{"model": "image captioner", "dataset": "flat shapes of many kinds, plain or patterned, on busy backdrops", "train_examples": 195000, "image_size": 48, "crop_scale_min": 1, "horizontal_flip": false, "translate": 0.12, "rotation_deg": 5, "tokenizer": "word", "vocab_size": 45, "encoder_arch": "shufflenet_v2", "encoder_norm": "batchnorm", "encoder_activation": "silu", "encoder_depths": [4, 4, 4], "encoder_kernel_size": 3, "encoder_stem": "single", "encoder_widths": [96, 192, 384], "fusion": "cross_attention", "decoder_width": 256, "decoder_layers": 12, "decoder_norm": "layernorm", "decoder_norm_position": "pre", "decoder_activation": "swiglu", "decoder_mlp_ratio": 2, "decoder_head_dim": 16, "decoder_fused_qkv": false, "decoder_bias": "qkv", "decoder_qk_norm": false, "decoder_parallel_block": false, "decoder_inner_norm": false, "decoder_positions": "learned", "decoder_cross_attention_every": 1, "decoder_tie_embeddings": false, "init": "torch_default", "residual_init": "none", "optimizer": "adamw", "learning_rate": 0.0019, "beta1": 0.8, "beta2": 0.99, "eps": 1e-10, "cautious_weight_decay": true, "max_steps": 4200, "batch_size": 64, "epochs": 1.4, "lr_schedule": "cosine", "final_lr_fraction": 0.1, "warmup_steps": 120, "weight_decay": 0.4}
Rows from block 2 of the text decoder of a small image captioner, named by matrix and row number. Rows with one number belong to one neuron. Each number is 128 + 32 x the weight over its row's rms, rounded and kept within 0 to 255. All counts start at 0. Numbers have three digits each.
After each neuron's rows are labels from the 100 texts, of 14976, where the neuron reaches its largest size: "tokens" is the input token at the peak. Only what is clearly more common there than usual is listed. The data: flat shapes of many kinds, plain or patterned, on busy backdrops. In brackets: how many of the 100, against the usual share in percent.
# gate: MLP gate (decoder.blocks.2.mlp.gate.weight, 512x256), inputs 86-128
# fc1: MLP up (decoder.blocks.2.mlp.fc1.weight, 512x256), inputs 86-128
# fc2: MLP down (decoder.blocks.2.mlp.fc2.weight, 256x512, transposed), outputs 86-128

gate.136:102095099126132209139150149072101096162072142158167102094125140194173123166138122086154144141140159161117116105165130145097121142
fc1.136:088163179139100099071106187122103190140163106134075099228114129072152143118137064128129116152170154143156123129094149110111133149
fc2.136:133110109123131168112119123162134124144165151151155145064119102112161163046133163165171078151095128127128126137115109079143100158
tokens: "circle" (59 vs 1.1); "ellipse" (13 vs 1.1); "square" (9 vs 1.2)

gate.218:191174157152123155172107147114092138135144156140127156068157075132136117152160059140152103085125122065151120169181090143101093122
fc1.218:166148099156158088147106178090161114081159145106106103169115122149106086095111136082139195143145099106122167052079105135085129132
fc2.218:145097137139084093151170142152128078103132185154125131138125116199120152063096156162135121128127084120114104114094102088133111175
tokens: "an" (57 vs 1.9); "to" (43 vs 0.6)

gate.325:114158187141136143099151112114080196081093088164095169097163106115110098094100110106178118102113147127092150081150105086124142126
fc1.325:093089125169115109163138134108119106205154133115124144169078099120141162078147102157139191142138181117070125102118110179113145118
fc2.325:079046097155201145132092153158144199123086156137127127130121172136077153085119139202138137104129104137138137134159131083077155070
tokens: "a" (96 vs 20.8)

gate.256:156141148156176171150072032154106157122120141105133138103164142110098150110131165120147131148149078103085159128118134122138183146
fc1.256:051041118146228083148150109123141069087155133106135142113130141131079119152101103137138136115107167131136114115173141168071134109
fc2.256:101109084124090127065146180126164124075129124198118166138160118093113074203176079105134114135142145114143104158141106143178078153
tokens: "a" (100 vs 20.8)

gate.175:065140106106070122091188170191112168130157151126137137176135131097185138143155185099057153147162093082161088127090075124157164165
fc1.175:125104140105067098097151135175130159139152128112138121157158131121173091126107163103071097126142105095123095121087141109149189161
fc2.175:064157060101136137054127137099097145129135090146154112133116127101142159166173121132146165119170160108133145116160092117184168122
tokens: "a" (100 vs 20.8)

gate.167:120142136118138134130150118130146103148091101105105181113121139081110172079098144206107100111183103146094152079188168145084109196
fc1.167:103137113153087093153163137107095143046135129084143106144149174152150175172119094149174121079157129138194161118079178112165101129
fc2.167:139119142098152177145160112126172119118124183105143107073141119171110145094116130131168123095166063096118155142148162110083149116
tokens: "to" (92 vs 0.6)

gate.365:169133141169163116193134110131133135109107148161079097090111131186187137149100114100126106109074166110115113157127112081083102078
fc1.365:154144151161130098129149118107183092160149148129145092150042175206140114163072145107159063124146136182132127117095142092121111129
fc2.365:115145066050114157079155134146126128131164154130144144148195138015175137104154098157156188126119080126172164076142098175184120117
tokens: "and" (38 vs 5.5); "black" (20 vs 1.9); "yellow" (16 vs 1.9)

gate.32:098042138126162118124138106132116138149117113162160111141133101144116140101119136165133100104113096142161119162142062127107135115
fc1.32:145117144152149194105135123158142151118180096120182060138148097135120152132144122101108161067090103115099128118157110123078140089
fc2.32:074088129132126217152125173114129139151108128099176153070120079140127139110148102131073194061147143074110128162180074147138134089
tokens: "to" (99 vs 0.6)

gate.210:113147191154197135154119143133109165103109127112142183170102109122054118146098152148129116132173113109137127125157189146145111067
fc1.210:097121160192152172168121128161071141107143159091080142067103091165148130115145137103131190127107167073099096146113122106121151090
fc2.210:142146185151182132143097126134120111074095123121120106126069154171074092160091163110122118129137180140074082145135175101075091146
tokens: "and" (100 vs 5.5)

gate.76:137108123079183102150107111108142133158095183124163066138109185118140136128115150148122153131075104113167084222111084153095153131
fc1.76:134138114113162118189111124142180137172134133151160120117117132127111171076120159122132183124057102071127133210124114121106149127
fc2.76:136142145086116131139173107156130138100136154158163133138154181132180179118097115152082138124116102181172145139095072117097129126
tokens: "an" (100 vs 1.9)

gate.361:089197178105051152132052116151147162147083171068144118105149135117136140123170099159140098098167096085121162156123123113101160080
fc1.361:147085136152156069160158107175165068136200136139170064157129107102141097103115188135160169159111073135166125103091159157126086158
fc2.361:115157127125117098096064134109090171151115154153144108122052138076135088093092133098077085133129081062151173119112152176132163144
tokens: "right" (92 vs 0.3)

gate.468:062144125135101200117105090160121099115091143099144128195118105126141153142145192114054044146160119085135116121114135095163119114
fc1.468:132100169180150136168142130138141166161162071147079130106125091155061108103108117171204127095096157101108169135128099119113054143
fc2.468:041141090130176151158154059069135091088117094166132144101117146157125138190154141111112079159133143136152078112125100148153124111
tokens: "a" (100 vs 20.8)

gate.130:128150102145115110089125146136142105104127128125111116109162102156193088179093105127119057126144131132169108100207056125129069186
fc1.130:129141156149119072112124149140158136143106118096107134133126158148036175076104167131105147145165099085072189124125176125161144120
fc2.130:099107112145129093082137106079104117116127122147093155135152144077130107209087081163069153154150129107169095111141184174128160141
tokens: "a" (100 vs 20.8)

gate.82:146107146160162143185158125148075151095105109119069114089093102158146140115104166123108159121110172112112080195119127159112098078
fc1.82:066108098161133199086142131161107170093109135134133209067135109065154142123141108174114187097142138107129147094200135120146157096
fc2.82:137156206183119100138096113128110111064101133121086117118042147219062107125097181086096092155149214109082074161123141091048101167
tokens: "and" (100 vs 5.5)

gate.166:145151168169149190182109097076103126127090140146112136122059128139151136115090148093108083081095131134086129122127121136116102114
fc1.166:178156113144080129102064119154127076123145149084070135143113113161158119131185134071181136119153218082128190152079122109131119090
fc2.166:146107080138111097050194145096126118124164095142149119135146151107132106089185164126148150127131105143167180104107131169166170150
tokens: "ring" (15 vs 1.2); "cross" (10 vs 1.1); "frame" (9 vs 1.1); "tee" (9 vs 1.2)

gate.301:193102139155117162142084103131097129136139141150092121040125099134124131141163077128179150078072111137058165133108179102102137111
fc1.301:088133180180166137095181155116109134100119111172099160160118071123136107110120097140118176129128149153132080130146111132121043109
fc2.301:089152077087106193137158161121095176100148068102081153142107127144129150184158186112129141120115120123095078120198128160129146134
tokens: "gear" (58 vs 1.1); "ellipse" (24 vs 1.1); "tee" (16 vs 1.2)

gate.466:146145152126099126185163124124134121162160148133116122090143124145113115152165169106165146169098095057105089190100142145120134147
fc1.466:080166147151102126164099123104122181110075159102088113130089137133149124153121115162083093070190119188154141117115172148138104100
fc2.466:104126113171101129113074184136112126114150091157122123112160093143121156076195145120165136135130170091099138138149113124164124061
tokens: "to" (64 vs 0.6); "<end>" (22 vs 7.7)

gate.225:160203131136117151138173131153086103111082152144088138111145109109122060190084127054098114117141124113127060102134113127113127128
fc1.225:148145130085121095132156122112180108104114157186168106119159162100167115190092129069099128026127123139158119132101117100159103138
fc2.225:030118085089152131104134135125162140152183113112137171162137127082137162104132111196147139096160168123208121102137087168181150045
tokens: "and" (98 vs 5.5)

gate.251:167142116154132138185142109137129119139090183142124089137071158183133134105097155112122087157091132134118140143078114086085079087
fc1.251:119075127123176125154155047119102147162180160125104143116118119155087154116067124118102109074075104068084093110174118120161131096
fc2.251:126142126117168117132089144126092107143085152121105160166159111134117081096074101141093151110116113061078100178129145094113130106
tokens: "an" (99 vs 1.9)

gate.504:110046155150156086137197109155106153124121137150107145098179055118078152163152132163111090163113127098174088167192144134157113093
fc1.504:124137111168116086144113052118127182074135169140123110143092172163094100131150065089159142146088151166100096165086064139162162153
fc2.504:122094150082126163104138220147144171103090096170145147155179115062149142128118167178156162144132121080138106141124125115177141149
tokens: "and" (70 vs 5.5)

gate.241:138168144108100106153118187153112188196167131079110131133103127137154146113189159111164124121053127107128167142072097073142105145
fc1.241:127202166121169171087093033120093076111090132175133182113116119107147157136046074093082099132178163107086096105117165096112125136
fc2.241:159105146134094144182119189101159165136153140139112133143102123123132105121106161102162161127121141142131118153161132136129150119
tokens: "ring" (16 vs 1.2); "tee" (14 vs 1.2); "ellipse" (11 vs 1.1); "gear" (8 vs 1.1)

gate.113:131166190120119128150130171126121117103103207125160139125134095098108119171159113122120178126112109109144175173137163134125097106
fc1.113:136153155144078108133178146097139129094149114109119159102141080130109103163125111112149159148084150060135106175170131124137096137
fc2.113:130093120104191124123089153131174128119154124132200103154155156107155149122085090146095107076172127181114142111118134129133104133
tokens: "and" (87 vs 5.5)

gate.201:195106156167123113179109106108132172184104173135106088107113108149131097105102128073142133115094128096107096196094113108097092129
fc1.201:182135157154088055172134187158154112134160143172087109180131136141115144185127099170205058084102165155138073070086113107120121116
fc2.201:082147137106113107123130123153123093119170122124087128129122148138201173136192134160107095154178137136177091064101134128116148183
tokens: "gear" (39 vs 1.1); "crescent" (13 vs 1.1); "ellipse" (11 vs 1.1); "tee" (9 vs 1.2)

gate.446:148115139221156173172100117149114153107119098122070121083052078167125093116090187148110137078136182099083076131134148117085100104
fc1.446:188112129101097102138123121079161115152118123161108020146108158201124139135086123103146078105067161131130123171104095108078101155
fc2.446:110103064093091160094153143127146159168166120115148177131205139087169169089165076142160130133121067131169192104123099126199158136
tokens: "and" (100 vs 5.5)

gate.59:073045134144076142109153139146159166126046151110119119195110079175107077164136188156100091151121159105091114109117115105082121145
fc1.59:085131122109130109139194094060150138076154134157146146117137162166115182108104163074150059085129115198145109164094116105099091142
fc2.59:078095109144122128092129121141124152167092152116155099128126095129173163164144132112127131059131058094162125133163161142140102127
tokens: "right" (97 vs 0.3)

gate.209:177049182062144089105176098145139138097139141153111153101151165102171103141105148110100110081105071131139120145134101111110105107
fc1.209:139196099093166163137099172088089145139183106129102111119087129116130152086137084104113163094120079149116126169152127110133115142
fc2.209:155162123146138106146146152115092108129202107129132126153084129134190130127122143066151067143152155160199118160098134137172121140
tokens: "an" (99 vs 1.9)

gate.451:192152084104104189191083120089094172204110107154121131095105144155112155095162166121115121168074097117117169157096112116128158136
fc1.451:149051165148133127129109181151128160157133127124085128098086128141138067072129172171165127147133122069137158166092132137164076097
fc2.451:149149125117099159136099156110147173116083147132116160114133145152137131137162134122129088147138085166191147110072091156104141103
tokens: "to" (61 vs 0.6); "the" (39 vs 0.6)

gate.153:133128123165135061161129101208168123101095145119114180127123070122173098101145147091150152105161155136143081105063141155113044131
fc1.153:089160115130065110113108083110149105139112136135142123114083136094123094087150134161127137123107108146160172136081132150112168144
fc2.153:137148127130169121102164136110169148084116135179141137169167176084150119114139145215098098137165115141157080153123160178178151153
tokens: "a" (95 vs 20.8)

gate.178:159166124084095141151144095190102102154097128109135085118093151187128126157150185166134176162119151158112127122082146110146148142
fc1.178:097181091135120161110112180157073140133125121169140143154090171122140129109077094175169172121104119154137120118135144119116096070
fc2.178:099146094093133161193101132134180147119107109178087114114111134091117113149107149116122118139159087096144146127136174127134148125
tokens: "to" (84 vs 0.6)

gate.298:115173182131072161087153138138073157087099203111083088150130148155134115109112163149112067066139151099198109087120147059163103151
fc1.298:072131137085137128117196088193127164096091104158091153090093163103195120102119118087067153123128124150113176133084107131122169106
fc2.298:144098123157124155082112114114094128179206142083165101181117131127090163141201080096107169140186077104135158125136095143104116146
tokens: "circle" (38 vs 1.1); "semicircle" (11 vs 1.1); "ring" (7 vs 1.2); "pentagon" (7 vs 1.1)

gate.457:158070169135105085133149102114133154151103166138144147091131115122119084132124166168143094111088105076095128146146129125127134139
fc1.457:112177121160167187131047144169086118182130132120126104130081073103100143108079177087106097128109143127059101139077084114129076132
fc2.457:080126110141176120136132106094139169124134149163140123153119156130131099178081101113129136114136137072188137099141121148126104069
tokens: "to" (100 vs 0.6)

gate.223:098112162098125108156093151136166175167189101087170126113139174198107083149075107145111092156110084170098130116113145083093110166
fc1.223:101181202134119097124109146105149177156173106104134097130116133220107080164092126127122105143080115146075118164154141097114117176
fc2.223:127128155093110135146131129127250134116146117137139080115123163174104026159109134129143117124126106149085117134130157115085129102
tokens: "gear" (9 vs 1.1); "circle" (9 vs 1.1); "cross" (8 vs 1.1); "hexagon" (8 vs 1.1)